Weights of a small audio captioner: encoder patch size [4, 4].
Rows from block 7 of the audio encoder of a small audio captioner, named by matrix and row number. Rows with one number belong to one neuron. Each number is 128 + 24 x the weight over its row's rms, rounded and kept within 0 to 255. All counts start at 0. Numbers have three digits each.
After each neuron's rows are labels from the 100 clips, of 14976, where the neuron reaches its highest value: "strongest on" is what is common among them; "peak in band" is the frequency band that holds the peak. Only what is clearly more common there than usual is listed. The data: chords played on synthesised instruments.
# fc1: MLP up (encoder.blocks.7.mlp.fc1.weight, 768x192), inputs 0-47
# fc2: MLP down (encoder.blocks.7.mlp.fc2.weight, 192x768, transposed), outputs 0-47

fc1.709:139112112132140171120126143152119093126106122125167166101105119163135137170057158108143138129142146129117112092097123135156105083150100141120173
fc2.709:134127102107108078077099112112168137137110146146126121122146123125103120135104166113109137126137106113158126131068137150121123109120100127145155
strongest on: organ-like
peak in band: 2000 to 4000 Hz

fc1.34:159156128142156153142119110116111150162142169143156139115094124182145076099108162090153078117112133124130157145110071160138170140149078146128105
fc2.34:138097178113112116141112075114129123133096156101108154131114142159110120119144142120177116095072131096127136102155116151120146133115123162089120
strongest on: square lead
peak in band: 4000 to 8000 Hz

fc1.500:151130139142136133138107148092114098134117131172161141128124140108171127060150135140120151135100131137151155138143099097120126160182075168129166
fc2.500:140118123088150124135128171140140160132137107109157128099141132133148111120093122097089174103117128090149148151108146129113131161094128088108107
strongest on: the note D; the note A#; the note G; root: G
peak in band: 250 to 500 Hz

fc1.738:130155131100117175126092086127136130133120121115149110137109103111184121122113108163119126104149155094138147133143123068165123114143138119114149
fc2.738:148158110116134109124119101144156154106134100137122140102143134157097132120146097202119138109136134121164093145110114125153100090144175130101113
strongest on: the note A; arpeggio; root: D; minor-major 7th
peak in band: 0 to 250 Hz

fc1.642:154127095136126138147087147097107138152084135117122106134153134116153126153112124111136100105109174136096116145127163116109120147171125137162136
fc2.642:148127117164125162118133136147145156145106180113088121122089097159134150132103105117081128081099148070138128112149143102094098116125116117123118
strongest on: organ-like; reverberation; text has "reverberant"; text has "room"
peak in band: 4000 to 8000 Hz

fc1.227:174115160123108126163134144101140106096120179106086151102172116155134190131159186185133133118131141141148117164125092108163130117128155101163135
fc2.227:145154131111117120134121123130114147115185175139094124136150138138146133140157113131103145139159160101133098127126088151147111134147194108122132
strongest on: playing: arpeggio up; plucked string-like
peak in band: 2000 to 4000 Hz

fc1.740:122111155081134149102141120097145110136098167139139155146174103115136143108140124121134166132095145138130151150119160083154115126132133137119127
fc2.740:128121144110146156102111071119148152149111103140098064101129121107129094128156127118097152116148096104118111142141138161107134111155137094141090
strongest on: playing: arpeggio up; electric piano-like
peak in band: 4000 to 8000 Hz

fc1.614:160106146150083092167122144104105163103151130104097116141143098113122096143109090151132117116166128146118148119092143136126155102147156145120148
fc2.614:101129105143144136158109111122097134154094126113107126122127103145153144142133170157154115136108148142123154133119122132127137116141141161128089
strongest on: the note E; root: A; clarinet-like
peak in band: 250 to 500 Hz

fc1.102:135118100140133093139155153122135055196123107173154112133146155136096115140111114169117119149118151103094166149144106133097131128145092118101122
fc2.102:105111096116151139112093100109111110125158130163130158129155118131142114156188138118111098119157121137183125125092110128146112105121166174114140
strongest on: the note B; root: E; marimba-like
peak in band: 0 to 250 Hz

fc1.389:151122142134116150074141149120098133109130131109122139142140129134145082138125107166145160172128123134145126115115135124133141145145140137136111
fc2.389:123108092165145129133112151170099143107094135109047098126138116147083125146147147113131117096137155128139175175112143143144128125140097110167094
strongest on: clipping; text has "clipped"; muffled (low-pass); rumble
peak in band: 4000 to 8000 Hz

fc1.525:158152148164151124138151139148146127142130103129142090101124117118130154165119110145105173114117141115107114168194143141142120109091073058127111
fc2.525:189170145169159119134164152149114124131076135127149144134117106108080126112152093127126124165122121152134131108104146125044142131089114087112098
strongest on: the note F#; the note A; the note D; root: D
peak in band: 0 to 250 Hz

fc1.420:110133145148102128152114141125103125099140138138092097088152153099103105168120128124134120127110110149153149168085116114133141105143143119094151
fc2.420:093113097098136102067125106123101108183128142121110146132112134091144140096084155166121105084162082078104146092108092124119104092098113140139138
strongest on: rumble
peak in band: 4000 to 8000 Hz

fc1.155:146124135126176121145151106130078163174100087115068128151094138137133131129115140155139189149163111077129126119125122159132108107140092082159150
fc2.155:112120138084122074142143162147138121088082128121081149106137128144112167107101121106110110152150089176114116137134126129150101097078091130108144
strongest on: playing: arpeggio up
peak in band: 250 to 500 Hz

fc1.398:113129116151162091110108089147154114096129131142161124121075101135147133100117126162177114111116116104100152121150137059106144127110101150086135
fc2.398:103114104130118125176154153144149099135127146101119128113147074197088123146155096107101168116110119117132132124122111095134125147111130102113089
strongest on: root: A
peak in band: 0 to 250 Hz

fc1.189:188126156119151090085143185153130156116122140104163135103156148090113150095153144146144127135082110132132159138096145097112142128143150151101101
fc2.189:149149139103137138098121119121153119102148118113118117102121087121117128103126132151142131145117127131133140143138098164138122149144133159168153
strongest on: root: A; marimba-like; diminished
peak in band: 0 to 250 Hz; 250 to 500 Hz

fc1.133:090115122147125139146167136176149115149149155102137098106126115120131120181109132095096126097105114116124148140123107146121101117161167162101164
fc2.133:116145140160104151130119115091125123167099105097129116156148140152109116071138113107183096150159128101131071089111157107142129141126139102124143
strongest on: organ-like; vibraphone-like
peak in band: 4000 to 8000 Hz

fc1.640:132135117148165144121153129128095145157139121147140113147129133121143127141132148128117108082139150096137132135151145167113159129136092142111141
fc2.640:102130135158185107131140138142094157125142145107136135106114134164151117108084139106119143134110121153145101117102138107121172081171157126116183
strongest on: the note A; root: F
peak in band: 0 to 250 Hz

fc1.18:086144147146113144170107130081156073157154114135140143103130140162126096156137111112089111140095111099099121166129132104172120112138136114111093
fc2.18:082149146121109150122102136154139117129149124116137133147139135071107118107101145165157099103113131092143148088169161105106168127099157107164144
strongest on: organ-like; white noise
peak in band: 4000 to 8000 Hz

fc1.77:153148157133125123110107138128149136139136079105116116120098136134129143157079144155134130141150113129111187121110131127130143147131090125146151
fc2.77:195086131153111110144134138114149117149145141131155104139102131108125135153112102133211112109124126118129154112182111118115097090150149151134149
strongest on: arpeggio; the note F; dominant 9th
peak in band: 250 to 500 Hz

fc1.608:135120081153138103175150149119144116144114097159119103105166155133124137063116135128143140126145144112151114107159154128152095107119145073113093
fc2.608:116101131187150120120117110103134120110089119126155144121133111103142116112128111122174146129151137122142113164148154146126085127111093122096083
strongest on: clipping; text has "clipped"; organ-like; instrument: vibraphone-like
peak in band: 4000 to 8000 Hz

fc1.672:127126135081129162146132177090160152170156116121159158118137142140093138126105110165115112117074182103128164101086122168123131151112145101121110
fc2.672:114113113167125100102148090086149152109144104127117140144144057147106131123155133144107104111133080159147103102118126143177107124130164166107157
strongest on: the note A; marimba-like; vibraphone-like
peak in band: 250 to 500 Hz

fc1.4:091099080089099129150123177117115132109138107125137135123125126084148132114158109111119125128137127100165121121097126114132137091164133163126128
fc2.4:147126131090162128091154158127149161071115136152140163129088138128108131152112118143130124116166143126162107130108155082109172146085100109140119
strongest on: root: A; diminished
peak in band: 0 to 250 Hz; 250 to 500 Hz

fc1.491:101144130072132159143146178123155125152116101107114159138108140121148108151134139098139128144111086136119143138142107094120178106123151096148167
fc2.491:122160102173150133086113129111130120103134149102159153100127169114128134119190135147125142154164133115157119156149170117118100168090128119117121
strongest on: clarinet-like
peak in band: 4000 to 8000 Hz

fc1.60:155127108102118141103071163123167150133138114150136111084108147103143097095169106122128103114151102152123132144127113053121114124126163093163102
fc2.60:131128126140104099147133122121138128104116106131103129112132183143127143121078121160158170104105137096079144139116138153114065154139131125122087
strongest on: clipping; text has "clipped"; vibraphone-like
peak in band: 4000 to 8000 Hz

fc1.429:128146168114097171139094113110117141146107141143156129129126103196162126109118142148137165092113135109117158154149096157122148144117129161143108
fc2.429:108113152105121148102149113123126141123171108104118070126127120104109099116129101107106165112091155099149158135099126167126138135126137166136148
strongest on: the note A; plucked string-like
peak in band: 500 to 1000 Hz

fc1.211:123143142113141128113109142136116078133115075113128150152201109165122102104132163082144132100070124168101133113136136122110110120157162161132139
fc2.211:091168097116130144120116155114136132105090154117172168150120114130140110109153093178107138140104086132112145104130118125137119136136140121146137
strongest on: arpeggio; playing: arpeggio down
peak in band: 0 to 250 Hz

fc1.13:148140099155126140120123129111108128167102163084139165124126097170115120147127094131123134107100129172136137130114114103132175097080098120121119
fc2.13:114158149104170131151147126076150126100143127161111132152100113160121112139144087108126152121090141152137156132136150131145172141150088112134133
strongest on: harpsichord-like
peak in band: 4000 to 8000 Hz

fc1.100:146163166122136130163132102097116137187154112118124162123169152126107121102132150121121132109117119129134181080127125122140095086171145089109106
fc2.100:136109086135150107157141098101156158103128114128121176139135127121135093091145142153116105105120123131131119110092122122123153141123143156101093
strongest on: rumble; vibraphone-like
peak in band: 4000 to 8000 Hz

fc1.476:111119095102185085107132126117125128142130102097099114180150113124122099112098099158140143096138101157123157098130135143152107122177135140163138
fc2.476:126120118145170099142112156126148184129091105147154138146095092135127122114138106114119135138135114109139136135103101125133125096133114139132120
strongest on: rumble
peak in band: 4000 to 8000 Hz

fc1.193:141108108132119126157189152110144133148105130131145136091164164098114102111131127165140144114145151135133176147132116095127079080154170151125102
fc2.193:101118076149154107125132159137156152116126175134142101135152107119146120122178150111112170121080126109150156140147135134134084153073111115149088
strongest on: the note E; the note A; root: A; power chord
peak in band: 0 to 250 Hz

fc1.370:180139153121155140105114171147086190185107103129121141138137110150144154148086163136137130074134173112148140138103083148170151119155121076103156
fc2.370:171092145102113093079119132124119123111163100117109100094113123163135118109120140132088160140126104170055097137154156117112138105146125105129115
strongest on: rumble; vibraphone-like
peak in band: 4000 to 8000 Hz

fc1.649:200108139144100103144136109100148125152137140121147114124089117101120136135126159092132133126102120109108111151149108146105138128076105144107098
fc2.649:138128121102106077107124126111145113088105103128130093119128131164137121119101137111116128118104127115128134098122102169093129154160126149071084
strongest on: reverberation; text has "reverberant"; text has "room"; string section-like
peak in band: 1000 to 2000 Hz

fc1.271:138143156164130101117091134127100137159137138106163055103098139125138137122108111132150146146133073155116111149136136158108149121101138117154105
fc2.271:124095134099126093109177131119145134103109127110118149138119119114166123124147135093154116161162118176146112126103102119066128186143145175098121
strongest on: the note B; the note F#; root: B
peak in band: 250 to 500 Hz

fc1.249:152134099073080164081124100124114095132175074133170109133096133117117139108151088115089152148146140153159151116113143107135165136108078128091141
fc2.249:166132147151161098138154114145140119176118194094104114113162106090143129129117139152155133106128140148148111148125150140130135141149099124113151
strongest on: the note B; root: B; vibraphone-like
peak in band: 250 to 500 Hz

fc1.187:156107131157096101101090170126112105101142140145133119105151129145126133137116110076089102180156122103068124110152139123112106125235107178125095
fc2.187:184131107139123112133131144135108133125128174109131154126154130123131160079147099140115070119122129137141111165121136141096128125159139126150155
strongest on: reverberation; text has "room"; text has "reverberant"; muffled (low-pass)
peak in band: 4000 to 8000 Hz

fc1.563:139142103133145122141130094091109126161086129107093117104209129129090122154110149131110141121108096147097131145131148174140127102098118171145145
fc2.563:140136077100134096116148138120112109106127135117139140117125099114132139134140112110097142150125157148146078139133106129111158171144110139125127
strongest on: playing: arpeggio up; harpsichord-like
peak in band: 2000 to 4000 Hz

fc1.79:170118143158134128120126112139135105118120139174118133105048109141136122109108169124110148162184120125106153132117146116164123102123107125116158
fc2.79:095173121176148089097120132185150146114110159114139116154165116109138151146110174150151146089156092127140104096147136143127136129130120169095087
strongest on: reverberation; text has "reverberant"; text has "room"; horn-like
peak in band: 4000 to 8000 Hz

fc1.317:129140102132123121131139125126140135116148169132127161092152193069123105083132132205113143146134141136129121118163110130108132137102147126125129
fc2.317:121097127149124107117141128161125134107120165113158124130167145174183135130116120099154150155116152119155158114112109159080107125124132062128154
strongest on: square lead; root: A
peak in band: 0 to 250 Hz; 250 to 500 Hz

fc1.371:103144114121121115140142130136115122140133135115149106120089103149165102111102119137145126163093147099126138115128107110136151118120141084167118
fc2.371:133174089140143133101104152163150127130131097108100103124138133144168159118124122164092057112120128084092149152101143074153130109112121109109158
strongest on: marimba-like
peak in band: 2000 to 4000 Hz

fc1.96:114110094133160135129128105138141118128142129087161160133177134105100144104100116180173168102112137125084125141128136135111049089145164140139148
fc2.96:119148103155147137132109095138134121088132083118133115158156126129188135119079095155110149080103165140132147119111148157134095125132108148142174
strongest on: clipping; text has "clipped"; organ-like; instrument: vibraphone-like
peak in band: 4000 to 8000 Hz

fc1.86:114145127116113152133143125102135085139146148093150102123171061112101090151128168152173096115145116117138152132106136115098058139080168145114164
fc2.86:171094116117134116065130108114126135111080146097122112159143090097116133091147109134166146128113109118106100133128130113099136148143128132132120
strongest on: reverberation; text has "room"; text has "reverberant"; vibraphone-like
peak in band: 4000 to 8000 Hz

fc1.681:122155112147175092141110120081074142103140134113160111128111153136140096165121113129121090141126080106115126116109112112082108122132098105090092
fc2.681:145140101164136179115134155144131136173142113145136136145121127118115130187120105125112122146155126140199110147159110127133076140131133122073177
strongest on: the note B; playing: arpeggio down; vibraphone-like
peak in band: 0 to 250 Hz; 500 to 1000 Hz

fc1.657:120104103088130115104113100113101113109111133097094145124143171086128141111120116108103100114121073121152189123119123152125111120110136140115076
fc2.657:118155122126114142104136136129148127160106114155145092096125145124163118140121123179135114140113137167134093092146094172113127139132105047088139
strongest on: the note E; root: E; vibraphone-like
peak in band: 0 to 250 Hz

fc1.126:095133101135134147141158117121170132078195102125105139142123126167119137170116170144123143153149108106110145099145158104118111157152112119100077
fc2.126:142182168164145113160163164111110151156106137102081100076137149146139166139163140137113142145114089131147144108119087160098114149103111103123126
strongest on: piano-like; clipping; text has "clipped"
peak in band: 4000 to 8000 Hz

fc1.265:132110176127117114129135123110104123127131177115120089102085138097189126139166149152161115110113108139127099109098082114149147149141164097167120
fc2.265:132127162108098137162144152152069162160121135136175122120179108159126169122162121146149132163096086108089114144139148120152102154135132117091143
strongest on: plucked string-like; playing: arpeggio up
peak in band: 2000 to 4000 Hz

fc1.276:105114146118148193103134150136123118147171155106136127107094141117126135126174126145116104099119149185170158153152075153131145108102141128109132
fc2.276:159119083139176141150109077124120135096120126125134100185113075098125120173083096178138126067140135085124102112111085113167141105131161103121168
strongest on: rumble
peak in band: 4000 to 8000 Hz

fc1.278:111132134127152118178120080134137128128116127091129121123105114114147103154098145120138130138130131095144131130172105123106130118137156085110159
fc2.278:125124124119126092166155129126124129133109173158124111136128055182119107129112142087115150126170139123169141095120129088115113128100127132141160
strongest on: clarinet-like; square lead
peak in band: 250 to 500 Hz; 0 to 250 Hz

fc1.179:115128125136154140148136118092104164168120135133087121145112116092111117126086128140088141128127137127126132139127151159128140116137121128139166
fc2.179:134140123148085081140123101149142150132136146128094123067153136134115129129094148111188150139113136117096124133184138081124089115170125155139123
strongest on: the note F#; root: C; square lead
peak in band: 0 to 250 Hz

fc1.551:126142093114113153166118153146096130173127105096073064095131116125144110133095112129152135152151097146185101098139111124112117128134154153118135
fc2.551:158147141177129136115164081138153151094137143110109126113094098189144116114122106131112117145114106136154107108095127128164088134168074155101158
strongest on: the note A; vibraphone-like; root: D
peak in band: 250 to 500 Hz

fc1.294:147128127172109108114137131142105131120118115130127140110136141138164086132157122088172127142133130163108172150147148139124106166108145124117128
fc2.294:148126128113135117139118134117121121143104105072137119141162126137110146168129094103126125155146069133098192151169100160119127120129084097107072
strongest on: organ-like
peak in band: 4000 to 8000 Hz

fc1.506:148165162166155159142155147120098110109140113100159106146145128113113106105124111128140137130091119094094130073175160095169140174146163107151099
fc2.506:119160125124106131141094148128105126160092191116144119162163113120121122079113119175148139177134075133087051139149112115152127097139118123115063
strongest on: the note F#; arpeggio; playing: arpeggio down; diminished
peak in band: 0 to 250 Hz

fc1.312:156104092106171107200143145117113130135153101096146122100149117116114163120139110114128158172153075176109131142136140091138092095117107096141113
fc2.312:073109111147125128121161085132102136122138099139134137120131102090144192121147116131129114134104139156090142118109102122099117171136144094143141
strongest on: the note F#; the note E; root: B; sus4
peak in band: 0 to 250 Hz

fc1.299:158124093151104118132106105159136153180124111101159131158145136144097110135146127115105122111158112129147142157111129124102110087114131105122118
fc2.299:147170139072118160153140134162100129152159088135121154120127141120123112117155132135147147156117131151144092106125090131077189136089093118136117
strongest on: square lead
peak in band: 4000 to 8000 Hz

fc1.495:163087125118138098164131163120089151120126140076112097097124128156105130123125105126140127129135124156121109117155128116099123126098134132124131
fc2.495:112167107121163152176080107102128122125137132125116132159155124117177167139133124165159128168101140103107135139138117166117151134137148136127073
strongest on: the note E; square lead; instrument: clarinet-like
peak in band: 250 to 500 Hz

fc1.313:140105105105137121098150134132091117144153164106154156106127106147128146164154094080133145144126109140124118128139110128129156123136179133109122
fc2.313:160097143153074113094152084120116144158135127125143130154124117119120106110174120113083125147098150110072099122146149155089109140106138149132102
strongest on: organ-like
peak in band: 4000 to 8000 Hz

fc1.21:112129128148167163117128110146119112126131143093155111139126106177168109144107137128123077120135105126132083108170147099097108115107113079099114
fc2.21:148143148130104140110121062096132135126144136117159140122128144130176089146105095156151123177094148138164165122100170102155147118125101170150157
strongest on: harpsichord-like
peak in band: 0 to 250 Hz

fc1.345:084108103098121131128114129133126124084152142126127096156130084129112158147133112112134146092109116143082120132124124143114155132149142092090131
fc2.345:156147109137118126129144121097116074129145128109127115103091131135179149105129133104107078162112136143119086138137149157124143096148151139147134
strongest on: piano-like
peak in band: 2000 to 4000 Hz

fc1.63:163132084158149174111157118137092126121143119106157146130129131137130151109144131119102154117102132154082178126144142174160122104088105144096125
fc2.63:144104167117136145166102089122129101136169127126100117140120128084122135061101127132132126085158156151142103086162096129140155148145105119146148
strongest on: marimba-like
peak in band: 4000 to 8000 Hz

fc1.622:125160097152166104134127132101127137107171119116142100123141155156168158117095133143158118121123113150117133128155125114179085138097114118114066
fc2.622:101164113175135132079130094127137125142115115165107126163130120122156138113117096123125162109135138098091141076138134145124088096125146140091137
strongest on: clipping; text has "clipped"; organ-like
peak in band: 4000 to 8000 Hz

fc1.372:139149145128137119116165091153167169150144136134139154132111166132124132099132105131119144114105106129118120189139115135156114178117116156136120
fc2.372:137081145104132112162100128123119170087126137151096080120094081116079125125123156108130114147095120153096154090134131104138111127113123119128130
strongest on: the note D; root: D
peak in band: 0 to 250 Hz

fc1.303:107128139123087134118122170115196142155136097133120120120156086159147148110122080117163144127149136136158123117127148097165095115120142125125108
fc2.303:125113120133099100089141105151155152108125138097106151129129094149098174134067115135167108166126102114124098158091075124117091143131130171133162
strongest on: clipping; text has "clipped"; white noise
peak in band: 4000 to 8000 Hz

fc1.655:148086151064125133136153120151105136149118131158101095159153158122092121150096084134161107140138077093107141076133132131150143133129094099136112
fc2.655:161118133145099134090116120110129130141130108116123148127110135122105127145129126131123124144094149055096140147127123119167144151124120099158102
strongest on: the note A; the note E; root: A
peak in band: 0 to 250 Hz

fc1.192:123105113129151134129117140103166152143137110126139141155134180107138140114138092083147185147128095113181103140114149145106134099130149138124138
fc2.192:105105134147126135120118087111098116160130141169130100157114109109128139129140126107148163104161085158126138143163164163114125135135148122134110
strongest on: the note E; the note D; the note B; root: E
peak in band: 0 to 250 Hz

fc1.575:109143149172113118135135139135140136136102153106086134131039132127146145175138096134194137158125118149108129132125128075125123133111092104101131
fc2.575:125107115137145110140115153205143074122106133128147163133166116123144115140125113137134125095106171120097156133094109141107133169107132138121086
strongest on: square lead
peak in band: 4000 to 8000 Hz

fc1.573:146154136146113134109181120127102137153121128091131163110137077134166134165161116162111143101127129105099143121127139108118148132095160134124095
fc2.573:103133156163162071130109126097134096139172081152146134086106126096162135091112104105087125127066141140149139138088124123127109155172098124141088
strongest on: plucked string-like; marimba-like
peak in band: 4000 to 8000 Hz

fc1.482:130118136094116148143182113136113176215152150102097107128147114138193149157091109083154086103152155142119129150088102152149101158112127147122102
fc2.482:154117141115137115061114118108112131100181135102141124123139099182174095121093107117133133104094148115135105121152109139126156126125121131084129
strongest on: square lead
peak in band: 4000 to 8000 Hz

fc1.530:166105150083121143140101175134123081159118097149146170145120182128079119114120141131163194153113151154156156085132139126100125152138135134120163
fc2.530:149156117144119126151167116145096146141119118111131140157134125106149091170107078092125156157131136164131156112126129121111143149152157151139122
strongest on: reverberation; text has "reverberant"; text has "room"; marimba-like
peak in band: 250 to 500 Hz

fc1.479:144082126144158107137155146111126149106114147145121164120101126128150119142135110134140121104140114142117113177117112186172095122139092140070126
fc2.479:118151132149124117120203129114111127158116125126154168162116125135130141130164135096129161139125105099068122165145159109114138127098134087109140
strongest on: the note E; clarinet-like; square lead
peak in band: 0 to 250 Hz

fc1.574:129119125143135150108132154125161166104110127153128161120145148174127118141104110098119122121117091133118134139121122111150157134080118123138090
fc2.574:129079133112139080187121104085176156159116102143155145146139122112128120105123113163182152128127122158116139131115148149136159123149130166116121
strongest on: harpsichord-like
peak in band: 4000 to 8000 Hz

fc1.16:147105110099077123108126125119139136117157180163146097087090172145091126081137129088127171146149128132127148159190144125144129141115171094102134
fc2.16:102100163097123117135116143130109171100152150081135148119094150125138124148130108090121125120098105088105117155086138111145082117126114150120117
strongest on: the note A; root: D#; half-diminished
peak in band: 1000 to 2000 Hz; 0 to 250 Hz

fc1.360:120115165133095111126125145127076104142140081122137127125160142107130142139119109155166113153141107139108102172092125075153148121131138116099137
fc2.360:171163134189094116106168132146145064152116115157136122104139108110147142116137154161105136156154150139099120114150120095139126134103154102158089
strongest on: playing: arpeggio up; square lead
peak in band: 4000 to 8000 Hz

fc1.55:184119154142123128116133135119196141128069112097099124141105146166153160149117143135113115089151100133080145116124150155172169103088096114130135
fc2.55:138135171127126131127117098114125124177145134164160124151103127163128162148118167127125184148140148095166132126105164178127174121158144121115109
strongest on: harpsichord-like; organ-like
peak in band: 4000 to 8000 Hz

fc1.215:115136116146148183133128127124141143118110152127138115127121114179113135147089093118138134131123111121114113144158154148127134180146128116163102
fc2.215:181090124123166129119128136144087124121083134133146138122125200131099148184116133127076098150120134140116147150082109123115123151105154153152206
strongest on: the note F#; the note D; root: G; minor-major 7th
peak in band: 0 to 250 Hz

fc1.668:092101105099117156141161172130130126121114121103129138136091095146152130118138089111191118160108128151119154124128087113113111133112128118119116
fc2.668:119105173138117156128128155120146119142119070152146076116143089144127145112092118087132112110132123108077125136110163102114124112094151103151131
strongest on: marimba-like
peak in band: 4000 to 8000 Hz